A small spectrogram VAE, trained from scratch: 39062 training examples, 24.2 epochs.
Rows from expert 13 of block 3 of the encoder, named by matrix and row number. Rows with one number belong to one neuron. Each number is 128 + 32 x the weight over its row's rms, rounded and kept within 0 to 255. All counts start at 0. Numbers have three digits each. After the name is the row's rms in percent of the matrix's.
# up: expert up (encoder.blocks.3.mlp.up, 16x32x80), inputs 0-79
# down: expert down (encoder.blocks.3.mlp.down, 16x80x32, transposed), outputs 0-79
up.0 102:068160121149114147175065117135102109123052080176126056068106131132166076078125156087094137110185087118144157131078134166147136145154148104095120134148142138139125127197161132136122151120185108135165069132101172133091143135157166145113088145
down.0 084:117111109074105131081140134141116154131154087106163149126173068095162162161189158111116083099119139180138127103143141125135087187124048088181106121194143110173127106126124158124136116147108161080152095109165183144146158115170038138138117150
up.1 152:187132133132113216110122067154109159053105133132142127118127066142090114092167166122108138123147126132125129130119126053119128188096145093159194189124110119087098124147089128141135142141186120044158166094111144139158131131156141149090115171
down.1 170:084119112078141031137128159055129136145135153148129153125139152130254104197128108125144101106148138137140098160123180100079126099116121140133125053116130127125124165134104122091118095134096133180123136173186111119146125095132151091168117108
up.2 072:063151153107120165121117117097132134120075169148121112051110067168198075134131145111100139092178095108119186133142133093096154136131176064143116124126136155076118144165039183145171138126158125136151125110140194132165150133163132126141114136
down.2 081:084128149142151059141147163100201090136106100152104142115119108129163114196109098157091140083098130125113151142123121150188157200198145132150063153102144110136098161115104130125111138024116151144127114140154189106142140091139081115126124090
up.3 103:115187114101103171166123112077139084129124102150076141086085096181128104140146154102092176084143106075114144129101108104125191164148116080144132100177164193113104132148067170168086149154161079108144127104167184160141157103139114156113098161
down.3 101:103110105120140125082145111116136129091123092118104191085144133150057150136193123155075134098109137134149135096133113070118133255149121102101123143116146127083088153129106133144120131109142131097131166106172174153166145140109035162113119150
up.4 114:113159120121073196147115125103080104120107068153086127065083072166129112135160171102118170082140099083134152085085100141147165155150111084121136135169169153166126111144143134158103153170168096100155082105133193163096143130141084177098111162
down.4 093:173122111102096108064133105142150157069154091108139209138150128175127128133184136151102096135111123152058131122147114061115104203183103080172156112119140149087106129134066156132120077141131130065149139108165146136148132155131067152125104163
up.5 096:198118101084125170156150082171114120122166106098123185140130086116124160160166130151163135103086168121097073152130140111142139103083095156188222145126091133090127137107105165104100127185097120094134172138118204137153146117098075111094149130
down.5 088:126117098090089171089139146135082154103120195134135137171103127144101126138157145105125151169133121118146121109103139062000128129080131098117129157131125135090090131140071113142153111147115117076161197091136127144149134127121127116102113160
up.6 111:049130147147158140145143132102183099137143107120105110060127159118130142138105110145100136140128130124084153156131144132162129248192155114176058128108162149090096140128091193125131115073148111132059144152189127126149130108109111127166125095
down.6 112:052155129187098041122106156059166140122101106143121134106100123162077104130137129122106136086191091116126176100129114133121134216155151095132082125135142168119076120144126146173159113047159131124099108121119133146104144126155191156119100130
up.7 057:194117122137114132161050099111146121106058107181119107083105113161173055123159181093164151118150083122180120124092094182130137146174102123103131159153145131164125100191187098137132162126103123063162111099095133121105096120162141158143112149
down.7 085:135143116097119123092142145124135141127154056115168141160159108139107134166126119120112084089097157196112153108133120186188103150142060134146094109146180117199205132134185128108107103144101174162113054133144165123104101159129046138131122130
up.8 134:114120146100149096159112083123071125217106136141135104133138196123098115127097149119207128167135123127152115154113112171179130167108088147112145099128114099171198070157224124133123166173152127187094105146105125113070097133149140140140121130
down.8 095:136115121118130169141127117158095129144131071121100115120112083121096114109151164143125134092131104141174124120085043188204117140138076115120100161174152130205159119140158094125108168180104107102117057155139141113081127117150025135095131136
up.9 071:175110122113139185176104096124088104095097110161114095051097082144155098074145148115072158122176114116147128173099122104122155108119112111153199156162106137096111185144115167151115154157216089123169113133113188139147141065138144119107139139
down.9 079:090113104066107131116124137137086134108111076160132181178128109122126143165171133102132103148135116136122162068151120130093087197139120093090082187145163085128090130110116111138120132186101172046169113135165160104153164125153060155120104191
up.10 095:150147141166165170204106106129133117085082108159135096056109127162159086079146133083072134106187120108156106195091135115098152087165148110122150182156122131092091186163128155160120153130181112110172116130082167142132138074144152121096110129
down.10 094:095143099100087148091146121154085155092123092177160149145142090114161127157152173126118110105146113181196117112138106114126103202163103082098100161142185101166118141128139089147133157119112163045215108107177169133111149137162084133103124164
up.11 097:082117145167171110180151154129169067156155107130112124074112175100106160134095100145105136123110118110080099139115129167201133213183138143183082122109180156136135135108150180134127102079148107132037118144182143135130124093103107126144132106
down.11 098:137155120157076132099099135096164137104088096181120133076112094171056092130138165088106152112153078136122174084150091115133137180159169079093129151152153139105120089170106132154139110061133112089106101060099145145083153193160132162113087143
up.12 091:092124129162112157190088146134141090129085075169134090052108104142170088092105136097097147098141097126155146109107113213192135127191118130100090127143162127173146092185188124140113143081121115146155057132119178133082128143132117136111130111
down.12 091:181091123057073118062129126153127172151113096143142168147152066124162141139137128144174090117085118166112120090178088151147070151087096116179124093155142085173194100107126165127122135161104192150113107107121150134152103160159061121137113116
up.13 105:116181103099092163156094133075098095135101099149084156061076111173115097157147167103094165084151089080109150099082101106115185183155118082134128107177170170111123155155096158158103149156156080117142111104152180167123162120143111161127095148
down.13 099:116149097142134112078128097136121102108138069147132169089109152132066120154167151135111113120107137130120111102170124107126123255152090100128084148135152120113118158136086138170128128118132129103135174100175183157183138127111056147131117153
up.14 067:150129139144099108173066153138140145082072124153136107080104142137212091086131192077121133124162095100209142126083139162089144111176148116091141114159148127135113129165179165167129174124143099134216104119081139142095139122140172143141116142
down.14 089:115123100121090121103139146150136104164127037111174139141150116156150169166128120138117112090087150178129106095146083186175083133131072126146100137170187088168183143142152118129109150163069179142156107105150182124094143112157045145101107142
up.15 147:203137132139111156121090066132081138087094149162122143136116123157101103113163163106171144116139103120118121160110101059113139190086112094156198162121116136102105081152123125149124153198172113054115176071133102155161136150167122176127093163
down.15 145:136132123093132082126106135118115123180096110146133162181120139112158100155131136110229114117153136147154101130128090155158117066115068151152162076160120109173197112132218071133129142179081128154085113136121084127075099126121112120188125121
up.16 113:055127173118169141101125079113147143131135157145147105100154119123194128107096111137116104122135137133079122153172156097094110149116167141199154109105087113048109141117063215113145086121173131138111169189090138115168132099142182084152124105
down.16 098:105155086149140159108120147071170103052121161132129137113120130153107144132137141098046163125137125135126126121110188077073148180167179080108081121091126163076051165121096153150127113082118156095124163096125141157153194115131180130103141139
up.17 108:075139122097179168159157080097119122143150117099112143092117130143165148124134110135110138115109132117082088156118140086109147175129152112192158133121109136045107142104054222136127119132182104123108163166138208148195170094113150090135136129
down.17 096:060120081134123100124133140074136125101110169132113180110130126156123120126137104127107144148131115116148117146138176048035115168151134087098141140100119145079026186138096158133100108085126128083168169096133140155177177146133166151094121150
up.18 071:131147140092114052170068132121112107161081098182105140078095182162158099104148174092148148120176061100174137121063096145101162110153096115102130080112140130143159112191192149134107158149090092159112138109115161146108113140160130144147080145
down.18 094:140143118092080117086140100125114139160125079115144146153164105114110129175108119137159130061093130187119133082138114181185092140105091127163098110162156109197196081135191149134133141165116173138096069107154118114071137163114045148135126122
up.19 100:085120149156172122157136145123171092142137089112116123076122185102094129152108109145103127145108130120073121159135110148184132231177147141163050097105163151124120158100135191111129104059134100162046110159154127119135138093088114113149143089
down.19 097:108153094183089107114093090083154134125106106167115107107132080156054079109119147086121153093153074125130166110120159143125151199152176061120111166144152125126075100162104143169126134077174116105104114117138149129099142208159158190121102129
up.20 089:127143155141146182201119103140134114071084129180103102044104117158180082090129148104102141131170109103157123180079120142112162089163145090117171185158123123100111177183128134133128146136186108097169089143085155138126136068140160107097127140
down.20 094:078130091134123139068124125150096160123112083146182148129163082149139114152152150118126107102114128176185118082126102118141095186185087079114089178164163103185110109139154120137150140138117168091211147136138169102148142126153042150096141170
up.21 082:136139112132134135210081124102109110069074108191115103044117136148176063084141157104137147117190095090170149166085113145127141105165134103117135147122137119113141132191162145154116163140178105105175077153080175138093154124160151130112108127
down.21 080:115100100100087133108107145130109170137154081166178158106163057130150140150156175131140111091123128179133152107148135166158064190138078103143112136150175113175158131109157114112148144134095195084169063147185147132158115140183063142137125165
up.22 088:167119127167112103147102150132160093196122082146127120064100151120135102146100114122163123111130112121136143109103092218213136137186117134130098115128163148169176097161225143133120147071059108141084112128127125125092119173140090147121106108
down.22 100:134120131116068149073108118171104116190117074116131115144136111108131134150131135104167110110108152148089128075143096185183109140103103132173100103140144125193194056159169111133116125130096118148063098132129111142069114141157028164121099115
up.23 093:117126128175158142187137132115164077146132089129114145062118138127089124147103101142119136095122115104091094147114115158215151215175119106164075136122178150107115106127130183137111116086204088095071084160185150147128153106127088154132137124
down.23 092:111148135203104113091106138057144139110125119167131110113144075188076052100156151091119142078156078155164199071140109122156099149132129077137134180156154152107121100172104113141160148080136127092140114108136121146126155192156162158102098150
up.24 091:093161123097090159143097120107100102120098096176098106058106088176144083117152172097086153071170090083133130114112110144106152160150114087146167119175141147107098150150109125175117152147207088113152105121132214157130158108130168171099090149
down.24 106:107143113095125126126141103142100120119142107122122170125130170141083149145191145121113116168113126119119097105136144047068119255125107120113120140145135129118120163144073149113124115138149129094145189098176189155175172130113060092090139190
up.25 108:160128126161144093131135183123188106186108084142126123089117155128136136149106118134153139121122101121094147117117109194200139165146112128154086098118181146164179113120189140126117134092062117204043072138173091155095117156128108150174138118
down.25 114:153138140114108180125115076148141124174115099150129085139131108115092137104102125108163142129150100118099161100127098183187136157105108118163166135139157112172220030165169146139133144120123138140051095102104135130060091142175073153108091139
up.26 075:100148112111081073179079153134101108161088085174119098055110122138174094105143150088085132097165117094149102064091141166106149112123119107119137060144142147127148116171200142141097159140105117158155132111122220145114103138132182137113085143
down.26 083:139122105046097112057136164098091148151132069141154161111155115107112126152157135121122088111070117165108125046175149130111081180115059127155115080104100081158144108164150138123138119185121143188125146102122158121146159156126052131155144129
up.27 131:159130143149128141092081113130151144120072082170143098085136129146113077112141152102134121129161080155111190120137101123175110214108143096163070141128177116147136109175140129131155136106142144109084133070136109112119092195208075197143093133
down.27 109:135133171104153118160127103136150143190136103152134136146148146122156139133082127134126092096135112117089144134140136187226115226123097125189101076118123115132212128145143140109126100103121128189045066139160131090114119109144094120166127109
up.28 094:168152112212141128159135144102147088145137091118079143102072164154119132171117121133146151103111104098088129165082080181202172179177113112170096111123164168131137114127179154159099155082125096124051085119159088146113139112120090162147121123
down.28 103:182133096202112198090133122135177135092125069124144143150141098148017135097127152117134128117111099137144153091120054140203113186126126093144133168160183145148147124125135131136135144087140143100120078103137130160101112173130092161106085128
up.29 076:068121152152143147146121132126148168101108207121132092149135115134184127065108137136086127143137143138122167165127147129064105138133191147041122139107115110083099153128103132119154100068227132168131128149102094143140095114145201086164145137
down.29 083:151098138213117140129164160145135099103120146064136085116128097079069149093141128139078152129110137117111093150089117165189123120169129157069119172082127096135131115098097099128132188139169097079167064116103151128136110115122184124047150107
up.30 120:055105163142138168103113143121162133126101085136146083050146124118160113109098135118106120138145095146098185111149153150185103203155149121146059130103159117150115121152116179111168103059083136128048121161152140112118103152184093130159113084
down.30 103:132068108144094069108126107090208158153128083165121153112135126142050113150120090135127136104114126153074136092149152119173123255128147106169105084122114128122111096135099171131124091080148122119069126098117163141160152141114161151162122115
up.31 063:165119149125133159195051104141123115119068122180135094057103116167188080103146161096135130115155097106167118146120103178165131109156096111101149149156146118159179081198210131149102164114117105122159096113108140140069158114144122128114105143
down.31 091:153110110126094127058143168164103145109127068111176137123171103131133128141131156149128101115124146168132104085152088158181052150121086096154086125158175105179172103140152114131119128149094197157149061134140178135092146115167047122179124111